config = dict(
    crop_scale_min=0.8,
    translate=0.06,
    encoder_activation='silu',
    encoder_parallel_block=False,
    encoder_num_experts=16,
    encoder_conv_stem=True,
    fusion='prefix',
    nesterov=False,
    warmup_steps=410,
)
Rows from block 2 of the image encoder of a small image-text matching model, named by matrix and row number. Rows with one number belong to one neuron. Each number is 500 + 40 x the weight over its row's rms, rounded and kept within 0 to 999. All counts start at 0. Numbers have three digits each. After the name is the row's rms in percent of the matrix's.
After each neuron's rows are labels from the 100 images, of 14848, where the neuron reaches its highest value: "responds to" is what is common among them; "lies over" is the class under the peak. Only what is clearly more common there than usual is listed. The data: rendered scenes of toy objects such as cars, trees, mugs and chairs.
# fc1: MLP up (encoder.blocks.2.mlp.fc1.weight, 2304x384), inputs 0-76
# fc2: MLP down (encoder.blocks.2.mlp.fc2.weight, 384x2304, transposed), outputs 0-76

fc1.56 131:463503515478472539525489498450484517464496434535530560571473487494454481473516508540487509442553474485481539535537523451448555532570578507514446518521440557489488433504429471434516473535550533471416489473496427509434439454535461468
fc2.56 135:486455483505438515492528465475559534525557488517467508484481495543472519539489512494561438521508529522458511553524488581486512474477516521513515588483480521470542445570510549549537525544467528507540528473409535579515514527466426393
responds to: count: three; snowman; largest object: snowman
lies over: snowman

fc1.613 143:453500491409510506504505506449473442517456499529455522453499602519512485503510450481559480524549572462473436537458462533516563500515431539451504478460528515470516472567507466492554525488506461505531491492494500559555486442497477537
fc2.613 138:502520559505430442479472492471478476565453492415555491488474430462556416501510507492515459560481480519509559543526545478491414522497490546516565498490516588509383483521452451455455509594530491498587511538557542477449542458495500495
responds to: count: three; boat
lies over: boat

fc1.301 083:520474512465507492527403534499504461489451491464516418454440471475539516520474451526472505528539565504500466491573471525540564500455423513499504454532493574477485490528535508526416479509533454465505510549490529530493486450499513520
fc2.301 082:522557476498454525477518495415461547499550556547435512448477479427435473499574498472513500515494500490464502567455508495528508484479515532468507466477494498465595582488531532489425499550556462564525602508538448535467500491495520530
responds to: umbrella; house; largest object: umbrella; largest object: house
lies over: umbrella; house

fc1.395 099:452474517462474483462437511489464512456497489455529514477538458510545485462409481497554467494545526544462609523462569520617472517531549510507445497547486479578514474433526507442498495459522490495491533423470457502529536452443505467
fc2.395 105:486527447570500489497473443538558528561506595501495535526472518497453531524595523519534515525547454464476466509498451572521443543512524525452530476505499461543516537475485512552548498489539490544407487437484520439480498551523486532
responds to: robot; white object; largest object: robot; snowman
lies over: robot

fc1.717 024:451494498542460572493483415468486514554524544543541502519530575469531430501529548487541499541516493504510436480570486533516407453474511483474491461490520494499418513500494481464490459539560499504500538509495568580525478436547458539
fc2.717 023:523504489534542438483421469473465448462493432495481418512511454494485466528483496451514549490507488508568493565487483491451502570566532437480509572499455387507568486429539539539434495456482548513461443466507547518446482449512489465
responds to: trophy; largest object: trophy; candle
lies over: trophy

fc1.622 139:519590520448428483499449481486441522561531566539485497516426529493450504507502470578532509488477477536473499451471500445476463548455497560494536526581468462568461551508545500430459581541462533475503505498544498460519439517475546499
fc2.622 132:532532466508551477569498515465466445431501499503543510496510509480526512557470533562503507469485546477509531497492508532484509501506516493497507389497520492515370538439454515540550486500510511508480496562570513501520485536478517474
responds to: mushroom; largest object: mushroom
lies over: mushroom

fc1.368 064:464532522488462503531531448485499485490495541499532525489405520389516460515477485528524452439499547557479513473466469481473538484434517480551622460500514513495537487507463501514485509515510542458497423464526490451546538489517556590
fc2.368 067:515512437489436561506458540530547533510490470556480550540551539495493481534437509504500495546576490517482522469442473536471552540542504497453539554566470544491560562529518484586435466502519535503487485506522456562438510429539589513
responds to: umbrella; house; largest object: house; largest object: umbrella
lies over: umbrella; house

fc1.698 157:451552548469577530534439573488518511509521496486532535492440540506494445446510502462501499563464509544514511452506483426501487461496492443557485542529537528511563553540469489537413466533512482500493497453572511417539546494493536531
fc2.698 167:500484532501489509470490494497501405400499404484476529508546500502479486555418564485532507499483473516499431554471530551554533575463435478500543468529483486453508557527484449463482571530484493482494532466526506459398500534507504467
responds to: umbrella; house; largest object: house
lies over: umbrella; house

fc1.154 068:517568501489547583528489549492536500510515467457489540468493436526529433529479561468430503526463494474491578438505499516512477513493396502548557559509518572559484559543496562504417481539477435458483511445466508449507479527487520523
fc2.154 069:403519487518541465485498489553525517418510513515536546438530498477462508508521472490508472492421486536509540501445519524460537472532499576534458586529455424456523456485461479424555489462478436466518519489496589487559454529474537505
responds to: trophy; largest object: trophy
lies over: trophy

fc1.19 044:415514513466479455583437448532426474476445472502477451474557468512419489509508574466613566491448559488446546515554527519527497470493490525527424485574470457529535543497533481547487498472506446441513467447486529525544475506535573480
fc2.19 044:444515442484528447414510442506452530531527514500521456459508504492559578497565515540561420480512556519572518425557476489544565516556567517470471452465456496552487502413569499468539455488526524453516518503565512446464534462489549540
responds to: mushroom; largest object: mushroom
lies over: mushroom

fc1.388 136:492448475507569499510503528506450500496522513508526475474487459564499469482469492602533451538515393493471463495492529527485567556503497566479534520478463557590512513554506541579464415487524546423496556483504515512486517523584493507
fc2.388 147:470479444500466562464512506501535584469471497442448495502468540506481575486560526457521484533567540496457520546511516528432497504527492479473478504548385475473475491500478579435489469461492517433507459507486506481523510484459549549
responds to: trophy; largest object: trophy
lies over: trophy

fc1.576 128:554561511487472559461552489497480530482483521455497511490505432531548492522539464530498515451599534481503468489439473484459478521491508518539411546537465514535525488577502468468541540503472557506510518499468450474526531543460490486
fc2.576 120:494496539481595452493423567490495529489531525471512479461503535552500481484539460421536575476476504452507471507503489485473511540562413453493491484476496557452477498472540606476533554480436487536434559426425533503525498499489467509
responds to: pine; largest object: pine; red object; boat
lies over: pine

fc1.460 128:484447464547525516506509499516501462490522510535510444480543504554500490494510533443536485457515476468516479476425469513505492574450501564538508525500532462494421488433452522586457420547478541459499559487571551490549513468491477476
fc2.460 135:501554519481523521446470482500496524514576493522507479516416516533435588478425526492467520564461519520587489537524550457477459530444505501463561515486492488512455571476509481478495462478495494537465410459524512509479487495484526518
responds to: trophy; largest object: trophy
lies over: trophy

fc1.521 081:512540450485424563475460491469506506507528503540538459437509532579540488521420554501489505499504554486483468512570470466499529530465546561462599447491479565510533462468456538493482410484483484496559513419386502503505433549560577467
fc2.521 071:530536470467466539458508524554577557509543490477456484498523512487463449457458492487440497480439464577478504484498489458490487552520551508519470509448585476390531490497559440537539479527495459488552492513462518474479490501441455490
responds to: count: three; grey object; snowman
lies over: snowman

fc1.160 116:523520550467490504519479485560459491491476432543563509488486479561503509518536472507498397477506423465475482554403467512521548472537472483520413460523553507539623522522493515468535549558491488514490533499518414496554491534515404530
fc2.160 109:501541526509515422524524530497427470505452473494439540510492477478557482464551526509622451539492519496525554454503575426465475515489414475486536456505510486463470548482505555518521531527517464587524519501580511475532489545552515555
responds to: robot; largest object: robot; brown object
lies over: robot

fc1.232 054:523447507537466417462491580485553539550453457454473510498482475472498463465502462455446476562514526490497538535466520543490401476498525541550529551470567462519529562481516506482562451559539469463457508550448486489529463530453518495
fc2.232 053:484551476558480471470595509461467480459529502460512459448463487462556505541490524455515486589475498509458529460557539470479420517473565576477489515458491517547469541563449493455461510502443530461463514490521584580468419520505518470
responds to: flower; largest object: flower
lies over: flower

fc1.184 095:546477482443538496500508455506550513496505558458512535423550547570475512537447483503598526554546546509488514531577522490513456463559560545455460430470465497500527553454520451498463487575435525505456467465521512501483467548431441490
fc2.184 099:531507556487515477517444512468482507534498490442522577519534550548465478546559547489456520537553515540502562527482459436487458579417508492496577496468524480526530527480474446501514444509464495506509508556508545527511443539523530512
responds to: count: three; blue object; mushroom; largest object: mushroom
lies over: mushroom

fc1.315 109:481512507498459430512467486576482512488509499423466537555527529520533538439460471513580538484491513468559484486504428485558444506487523515484518600561523510572494477600456535517470522508523547480532502525446542494542511476534516497
fc2.315 111:509512494449486482597515565520589458567467483550569448489548454558544482521521458456570549551489472553542507576548509537421588480478517516502471465510450460493491590512469467507501413559467542476527496508567504500506472494496466456
responds to: mushroom; umbrella; largest object: mushroom
lies over: mushroom; umbrella

fc1.132 090:567461492477519476525462461442480538457531572524493511510533485572508450507495527455504552506471546477572505559423511504552496504524450523477480519510473506520521488511493502456542486547526533539457458480505453555594527547506505425
fc2.132 088:545509424488489504472470437501510487509512448539516496524468452471558465460520505462502537486529373542485568429521481470489479513514456457469480490488537535537470544491545496439462453518506500547500521531481451463454520507549453514
responds to: pine; largest object: pine
lies over: pine

fc1.492 149:495608507514517503476572448504550501561475546491535533521462477465465531535444558486469535551530459487478424471456468480493437516521476506534457489517459465481490517481490537518504542518554545445463520466545499465542532504533574502
fc2.492 142:552522521503493500478494497507506498518577487554499482381525490557520502478435482466474466511450576555518485500433486424496459535450513480506478448473516434500441539545487518479478579580517522505425535524507526487494443515435486546
responds to: umbrella; blue object; its colour: blue
lies over: umbrella

fc1.129 049:486500493481498563491546466517502437519570492457464482459542482490494494536463425464476528521511550546466383489470509532548490509448546508535467544562541559522486439507548499461542467528579458575459478483494472484591496456485436497
fc2.129 050:548559525432511474483474519547459482519568506466411515469516571534477512497532522486595549416468512480522551507575484478528496429527531443476530451451491530521481469550420502498449532496526517556485528477568527525496495524480442555
responds to: pine; largest object: pine
lies over: pine

fc1.244 061:480540497604489522512515514518506459478540524509485483492532545523451473463497500567506533552454465453534430524443476466534472534516496548448471513470442516591392482580538542543446394522498522486501548547463416471544490466389458435
fc2.244 058:394483576524509502548526460543546517481480463492482457541512420509481559480497516513473537498533530500488528487480478513426503531466484515538498449536503474468527527534543513555575519503524546484417484439582557553455442407557429568
responds to: trophy; bottle; largest object: trophy
lies over: trophy

fc1.340 076:514531434534529479526531450489580500451413497495535437497551581516566582530502553528484430494597554454533523445487500513541419444513506521514502532479487543502535503493468544446473503554497486499512505518493497529521470484531516500
fc2.340 071:526516491526508496482455493472522456500491466518535510446482507464543517418538457495533516496484564563487543479519531437443500586448483467534497469536538491482474489518471553481557490474490469438465414494418461505430501463470500482
responds to: flower; umbrella
lies over: flower

fc1.292 110:490509399452500451476535531454534502575506562539561506463514475431489458493501524560537506481513524461502463451551505470428512511499466528528532564589497498509547532427502450418508438514481529503520468504443522524529573502496508469
fc2.292 107:505498484454523503571522490544418534531528449488548510388505578500522438550526536488519492518502497417397470485569395520566446487446534538581454491460492518431512541488551548515592508524488460443469434545480515529463494523531458467
responds to: flower; largest object: flower; ice cream
lies over: flower

fc1.501 109:465445537530426561554567523505486577459468452466548530426498516520568484432449544492498485485527534467512503477515491475518488508439479427500491492447499540538443471489482536549521511506526463490563437517451483512528504529458482428
fc2.501 107:501560554492417516434551557496444494499480516448418468558583471543521531426473492514509512504524451481482538496534496509475432541514486538482474463464542403470552475555496478603457492510501472524548487510465478457523558513523558556
responds to: pine; largest object: pine
lies over: pine

fc1.612 077:502474448495483419501530567485473399485493484505487532454462490500522533500534577501507450521522531450442500513509496547441576513526505465481574468481479506482523540462517454465525472602524490351505542490576430481528455478454437483
fc2.612 076:577523463473513550550508523489417491583496544566475525472535543472534456473540485505496511417569451483459591533485548517538495496501436514479498496513429551424437502451522524528467477465486504551533518486539478498553541536531493463
responds to: pine; largest object: pine
lies over: pine

fc1.337 069:489508539457508437437457504552475416528499445559495487506488514542509475495518520476590529581437465508546455511525442473470501497494505483520424451506513587496460472465492470503446450453516495424472488502561491472474445461509506452
fc2.337 067:483530498477504573505545458510532521542502470506480394520515528518467546450491550525568490506476553473528451455479537462524519525590540467513448499481425541478444581516462585506486554497503504501534476511570564502617505459500497520
responds to: trophy; yellow object; orange object; largest object: trophy
lies over: trophy